config.yaml
image_size: 32
bias: "all"
inner_norm: false
patch_size: [4, 4]
steps: 23900
epochs: 62.8
Rows from block 4 of a small image classifier, named by matrix and row number. Rows with one number belong to one neuron. Each number is 128 + 24 x the weight over its row's rms, rounded and kept within 0 to 255. All counts start at 0. Numbers have three digits each.
After each neuron's rows are labels from the 100 images, of 14848, where the neuron reaches its largest size: "strongest on" is what is common among them. Only what is clearly more common there than usual is listed. The data: scattered letters and digits in many colours. In brackets: how many of the 100.
# gate: MLP gate (model.blocks.4.mlp.gate.weight, 416x160), inputs 0-159
# fc1: MLP up (model.blocks.4.mlp.fc1.weight, 416x160), inputs 0-159
# fc2: MLP down (model.blocks.4.mlp.fc2.weight, 160x416, transposed), outputs 0-159

gate.186:169103145117118113104109082154098063102123152127122138148165122140143147125099134125152152157090147133088109112121154173130107127146097110139155109111120191155167166139140112104108148143155126139133089139101131129170116125134123121142141117140128151130115137114140120169106152113128138147111087138120149116119128104153114162134121119150163140116146151127097134108112168162096178142074144098154104122112114149076119142097104129114135153138184096124184101142114183115121138159089130
fc1.186:150094139164124136129142082111106124119149160137084133122126137143136115129088106117113188164138183117106100132105143133127108149124097115125137134119136137169160152098115134130096135122183136149137100140090133131185113067143110163142118100123109129120089140083154098113117127122144161146107102136121169104094111113158104128122092124129176114131172127122109165127152142164127162133118086117147099128109097123096123163103107142168133152154171112125170102147099141110115133171098139
fc2.186:121124117097134102138136143121114089157108149121149142106113130090097120125150142167106105130130128140139136147126102086151172134093148149129129110124133146103127116159139160140107126146089154135146093167135135081127111130096132076125119112171114143142198116161094135124137151106099107121129137106148161152195129112146162135088145135102105135131134111088157131113160154107178146155156114143134136186110155166124126107135071144184108148124084142115148129160134127134171098110130126
strongest on: yellow (50); white (47); pink (46)

gate.270:161156144135114109136146146088131110158103115114165187137147161132109130146109183119155122150161108123152149094119167144118126119078117085137118113128143121122117113144148145122135081137117119172126093170145116112126108116145132142123162131098154111091145115140106098132099154125073099122112123119151122131135149117108152133138059121164141055085119172109147125090094134152135155122152134172115127098127150112123109132137097146079150149112135088148087140119128126173130107105123137
fc1.270:151142134115106112182112154106096114131113143099151187120138147124112178139096132112129103132182124118151140117138146132108100071104145089155140111107125131129108111164145155112107085121133119139132078154109095149113100097144090187124162118127101151118124134144113087148078142101112100097094123129158150110130142091128110141158082114135134071089087168140132138138103115134148168115132140163124111108151143091161117125127114140120131182116137123117082138127108136148127117124115156
fc2.270:126126095130172132133161106131161147120118138150103106137133130133147126111133108181116127127124120167127113142103148117119115130137147099154119108119114144135134106113128120098137151109093144097124180134126153124135160166112097070090152153148123117136146132159172167134166121072144141082142135103148129148115117155137121145124153133159138168135179126118099126110178089152109080143106138134076136090103161161121077165191106126125118134144111154145155169098109128101160145160129116
strongest on: yellow (52); the character M (36); largest: M (26)

gate.386:164119119127098084119102094121130119145121116123110131176145114138097154156086081118085150064129151139109140170152170106128149099128161140133088107144089099141138131141126169130111150132135083132147128139107124162140159129113137147155102135157110105140110152088069124180159155117098122174150100117142148142110109112169171126138124099128097117161116135157120136170106134148121174107141109137121139144096145143127156148120117129130154122151107127098083151110080092142120111135107127
fc1.386:177174133091135122184144089146158122165117120155111151143113116147130153161123097165086139126124125142151134149177145072145138090161165136134133119116126113135151189087137149143095144102142110127189146124110118157100182129094189121131083140148145140134109109120131106137116135123127080137111109121103134120093101127152140129173157119101153126142103102101152131157130109140137152114142087162126104125144145161118151169086121130145126144145104132105118162112141118115132112134152147
fc2.386:141166138136148139119140108163140095146149159102128121115133102124134165118136120110108119156151104106107131122129119120132139116185160138108110137150133104096088077103110148104178158130122159132143125146148154121115153083129116192119124128118129101140156163123150133114163125134178151122126144114107172115109129153122125160120105107174110062168167132121081122142107139115142137132093119112126097113151160129092085125108096154155161133051108141155141104110132129091143122145159099
strongest on: red (67); purple (56); brown (47); blue (45)

gate.15:092129139108135138117120170124113124095118161154100164166134121102143171149136095141153113134120099112165136119167095125161173146142126167136125147128143168140125138151155131121143110112131182138138133110121098156123102134147154096127109153141143113147146126134131090134132151150096110141104126114122079136149138067152199151139159130085114102162123110136154107175130141111139134133102159157097181109155163139099132116190135102127183125123143095146114144129121085135157105131114104
fc1.15:130103135144132128115134091142113101141149100115170091127123134160094113118110161113085154143128135155108102145083111108127085084118133112132157159105104083100121147105102100118158118134183093151116109125132177065116147136094082135129113146129106134121140104086155130118120168089163137148154126132096152107107136163137098118097089139115116120115094144089078168125097137132128154140142138089171122115135089127126122156127109155135092151128122151130167122131118123139091133120166170
fc2.15:144180083129097125131116158112112127154095139099120178125139135118155124152146104107153160120115131110134142137163127104137108126098090159132181127151090114170159088154128140106079142122097127123124133129156113174110106126136146187085118102173179096186134167111136136114158137128099087115106123122097121109133156136135150134134110100119113109105138131106182127122131142123116136123120125140061095096105158151096131113134169148137121120098127105110112119085094124114105141140108131
strongest on: yellow (43); pink (42)

gate.24:142145135149118114168121132125122121080161147133144154097149130133143125088136136137123095139118124123158104140121083156107164155118113131123165104083164133157173104131097188092141160119125147088127118071143143105116160137130127179156114121136103134145159169160089123134129175121087098111113123142116165137097131172137131139131161097140080101105171146093132137098140120102142105116107150089163126142122139121128151146127121144130118103149090089156167158137170131163132141150143132
fc1.24:082106152104153108092154119158126134164102128091114116177092142156130140159156127119115147118122126137111132119137150116146106119125165128127098175202114127109110137156149101180122148128153107167082142200105114137159143137143137107129128130122144132123062115102185129115140092143174119127132127115152100096117110114132150122136122155134186119145107121161124105171131108146149120123169124152119129161155125132130128129118141125148118155132178158104113112129108160108092135097092113
fc2.24:115154157119129121104134126141146141147142114122123155125152106116148111137112141128106163097141144121117109134149155097129175103130141101143097127058122074151154124110092157109175125122124150104152138068114156125145150105114152173127140141148135073124143108113112099092153143156077109158129141170105117129098133130156113181097106104114114143155092146117122087138120153113103098155147156081131138115133166149165133156119094104132127084157156143128146175140149131148136133176144131
strongest on: red (84)

gate.137:145099139158161138107197104164129113140112068068177154127117137144107134118155133118128093137134128141150135163138127141099136141142122113118106146138118128135175105143137113132148145145160112162144151089108143053141092087106126100158128108085123142127105124119138150156127161107128100153122142124118148117098143113150148122090116126116154180178122114116125122136149093116144178118169094140127159112103118168117113146164098110115101111150126161117146079159146103129120119157135155
fc1.137:125148125134126150119120137095098103119153127110138140174143168161131126103142116114107108149125127100132160070110128137115133133063170134135174157136133145147126136086057105145112131133132165138144129111126171124143165133094172146112127160112110124143134111142120106118155148156127109133133160115162117100149151122085130107117127169127158123070149182152136151134150179130124107160136155132114104130182157116145150156104112098140134100110155160181111089170142131142115134107116111
fc2.137:157145151142114131143154119100160108143140144130136094127134149169113093135112135161132162091141100156137130107144119072134143109136141109127169109132133133118123114180112125141101120120173084100149111136165118116116156115144110141104142140159123192152084131156200126116174119105164117137122166121104099099112135138110160146126127126121100117126090135080134163079118071123116097099150108083132127114142161138108162180104144127110132130097145093147122121103110103120145142146128166
strongest on: yellow (60); orange (51); white (51); pink (48)

gate.43:179146174101140126157130125150144158148113124160158133089163148097073075148136105155132122120122144100114111127152160142122115129134130136143124130126122144108111132144134108119157131110101168123131126134158153120096121149081170148090092130136082098174131125118125111112153096125122152122114116122143136145152142120072162165131152122159156148124080132107144089154160157162172064103069119125153123157129141160119130115150174155174119084143118135105127132128129108131118111132141159
fc1.43:089113131141146138095147132093135096099164156080090153161113111162193153124116139102131112135124106127145156124156122104173149151152118141109112149143132163137142157117110176120092128148150135139145118130114107143135118140136120178180127128098169136096146137127115118146090109130132118129110165132147115147088113099161138125111133160052131124148137083139102124100120119125063173128167122133105184130126132096135133139119080144098143127147140107122119145134133180130143126145105096
fc2.43:139099148127105141175140088133133134089115116094113109113113112134126134126144147155137145108128131123144136135091122139156133113124124163078072140183082158154149131130184106104135127133129137141099137122104123127097164181159145148139130152114075131168126113131137097124149122122141123137138114133108143156121142088149119149095130102165113124121108117197131131128132136203134134180112146109120123151123079139076148175120151104116176124091095129128125136167149105095109151135112130
strongest on: yellow (50); white (43); pink (40)

gate.248:120125127164106152105101153139150152137086128132132126117109114126083139165152121140166145118113151127164063115102079089132166144104137105130098093091149123112128144148136172130160136105162106138116154164105150164141123136156121140145135154146125128084149099134139162082133149114127100139082128126136123131111109124128087127164138146150119090138096147121153143154089099155139123132102072123087153172122141172112147145111117106111168139134156140077089161130109132123125099127097089
fc1.248:155085159084111143096122101109136161108096149130119149116177128145104139174100104124133092142142143113150114170141138109136097148115105086140123118123133145143137116122136151102147118147149090150162144205099141160105112116116082142126168152136129100163142108123139149150111134111112139106165112126141079144094100111136124122152102122167162127159100110160101154117104096171119090128151104103103154115103129119181158114113111119067142137142117143107108101131082125097115123134146145
fc2.248:132111137136112148147125126139100139164151106115146148157110089120108124113126147166155149124158161140145140117095142172113084133160152133142147122132170086185101128101168135111112156183154162107149102128157156132106113128150128159116075080093120107108129135077152128147085115150137150122114122117105132117105119143168146119142135084110163164064156118107109131104127113112114139136103117098126124146115174133124108119098072145162140148156098129097113142089117111120163099132114118
strongest on: the character C (35); the character G (28); the character O (25); largest: C (25)

gate.394:143161122118141104149117145124124160135154129142124120174141119092107100139138115114144150110141098134145156144173146114124134095104124138155109063151157148186109117152141170139149067112120159146102105167105142133082152114068109117133123121166149105126154145099158158150105103130114095101143157147107140152122121128126104110151149176146156173140177143137153164116132108094112156136150107144144168133152119122130081094087124109105125128151106107109123147094109119097164106104122120
fc1.394:128085088094153182114153145098127119144141118134109114137152139070138147179119117139139138128165132139137131122111088083110166102125172107124145083131108113092108127141141085108137120085155123142138128117101096142165126108138139120132139149128087149119119113126138141086102110130135128160100109131074178117129062131135131132106119145087096136116134134101168125163092161158122126140123115139140110105138150159157147074142108122150118128112137101126167119134163089189146142156132139
fc2.394:112130140128117141118121153173105192114127109122140156157177112140135148139117117102122145118148103139130084193135138172104142104137109143090130159155132100103138117133104158161078127175128145107143105172142150126097165111113120108102120150112106100126152163092140164157119117129123146152138118109100115089111105128113125147080130133127133134078114110104155125161146182095130136142126098104186131117115122107123069126086134092149132162153181127123135110093132136121138151135142140
strongest on: the character C (29)

gate.396:139138138126131117112143124118122116135135114126111101154093118074125125076170135129131152153119127128105131137138141136131103119123105113143108144153106111119133145147150140125102077074165129124099122062158139157128076140141121111113132147106151099120099128088180116105125148133125126125119141164178123123148106115109127112139119111074158141126158113094129139089147137122134100137120107125118111086105114093140123113221154098086146098081113130158132130093140164116148110069130171
fc1.396:089110140098106092113119099166125121115129108129159135116089140111140151112109079072095129123091120101126125096165124157130117145114108166129165142168155107088178134153142084111105147156153143074165166122148120117111127104163142140153116105105155143134145136087124104152137152178152151135127149156141068127117149146122123138101087102103106147125178170140112161116141103093107097133123093107150145140148099138117124145133109110126143125092143140122114129141129137157176132107163133
fc2.396:178122060115144132128128154109112099116124116092098106145095144147109125124163126134096096111116095148102128114139114137087075143094121095102120113183168121197101142156130158054157148165093093110119135169080132111138154094123106141114147140133151128121106114137105130157149119144135126079140109140102145119191126135146146122120152168166134117130135107127124130147122089119138110119136096172134132100119130099118124152150098144133098116116119148130144105105127127134130128081113117
strongest on: the character C (29)

gate.22:111131159120142138134113138134128118153143108131181122124134104093096117176116139118183082159175093141146120084106162146083111139111127137142137118149068123103135122136149133165145124127110104133133154138141163130156120083161172066103153126112096150127091102113151095137146128140124179149090117119135152129164125193140116159124116130108131146121130156117105099189177128148144135142135131107097127123147139126152119130156118139123157144169091144108145141142128122119151127093163162
fc1.22:124098134159163112143182120154112125175154090108126120139172142098132118102127143146139119072122123177132170086156117134099157080173098176116125133106124098138116115141112103157090118148115100107132092161081095127090165074128150112136107113130124163108101107115104169099134096136101110165099155141138127126128119153138116129133099129137104132131103100136118116122129140137104172129133159128098121123100163111152084084132138156103127102147140120149155162100128138168116142106133133
fc2.22:142124147111102121145114119113117184079151169115132154133085145158120134140104109129082154122146110117108110098175148121171119104121130131083094127136096125111130150119107125143116113133175150155146127072176098124107150141159067162113143128163089142150158068104141117156110170141141126124138098140144122147116136152124149096129156115113136162151152097153144131093137076155148106130116076140154133102110156094123140120129125098133141116163097098135119146144161129113136144114123089
strongest on: yellow (45)

gate.303:122151131126071194092108150109107140160110098130141119164145117120139154123158127147140155095115127134142137132102119093132172158106122167139086114142113139093094163096143146132156149097119136147144091107137132145130133134112118102093138151141112072114145115126114175140140134086137108116081148161128053134132137096146103117141135114092090166134131107084118129099130124114123112163162088117121145146119159140100119137135151109082166102144124130118172094153135129088141112123156155
fc1.303:094121094120153175113138099112146107147109056144139166137130124133152087109102145118123104193116134134183136146121096134118122114126117131124118092098148115143124126097098101128097153104147145150099133105108123119181122099098139087114174114140123088200139114137122110110197111117118112090111147121106128111153122128153122122133180099107116152114135138082124139104124099130126156137139156171148125162158085129150137130144120145151094115149146131106106121143141139130101126110098167
fc2.303:126135097136151168115125092133145141119140148172162118092161143111129112095118161131104141116098176105123165115145131147114121091137121180111110129084148114120151110113146105145133096085119089141123158115159123126120127133117122169165116148088112149129089143138159134114099144162131128114147159180121102118156146097144115143143113111119110138126081123147184110159060146116102142082110128109141109124155137113126118142146170142127120151073174108119108129113129169157134125187150112
strongest on: yellow (50); white (49); orange (48); pink (42)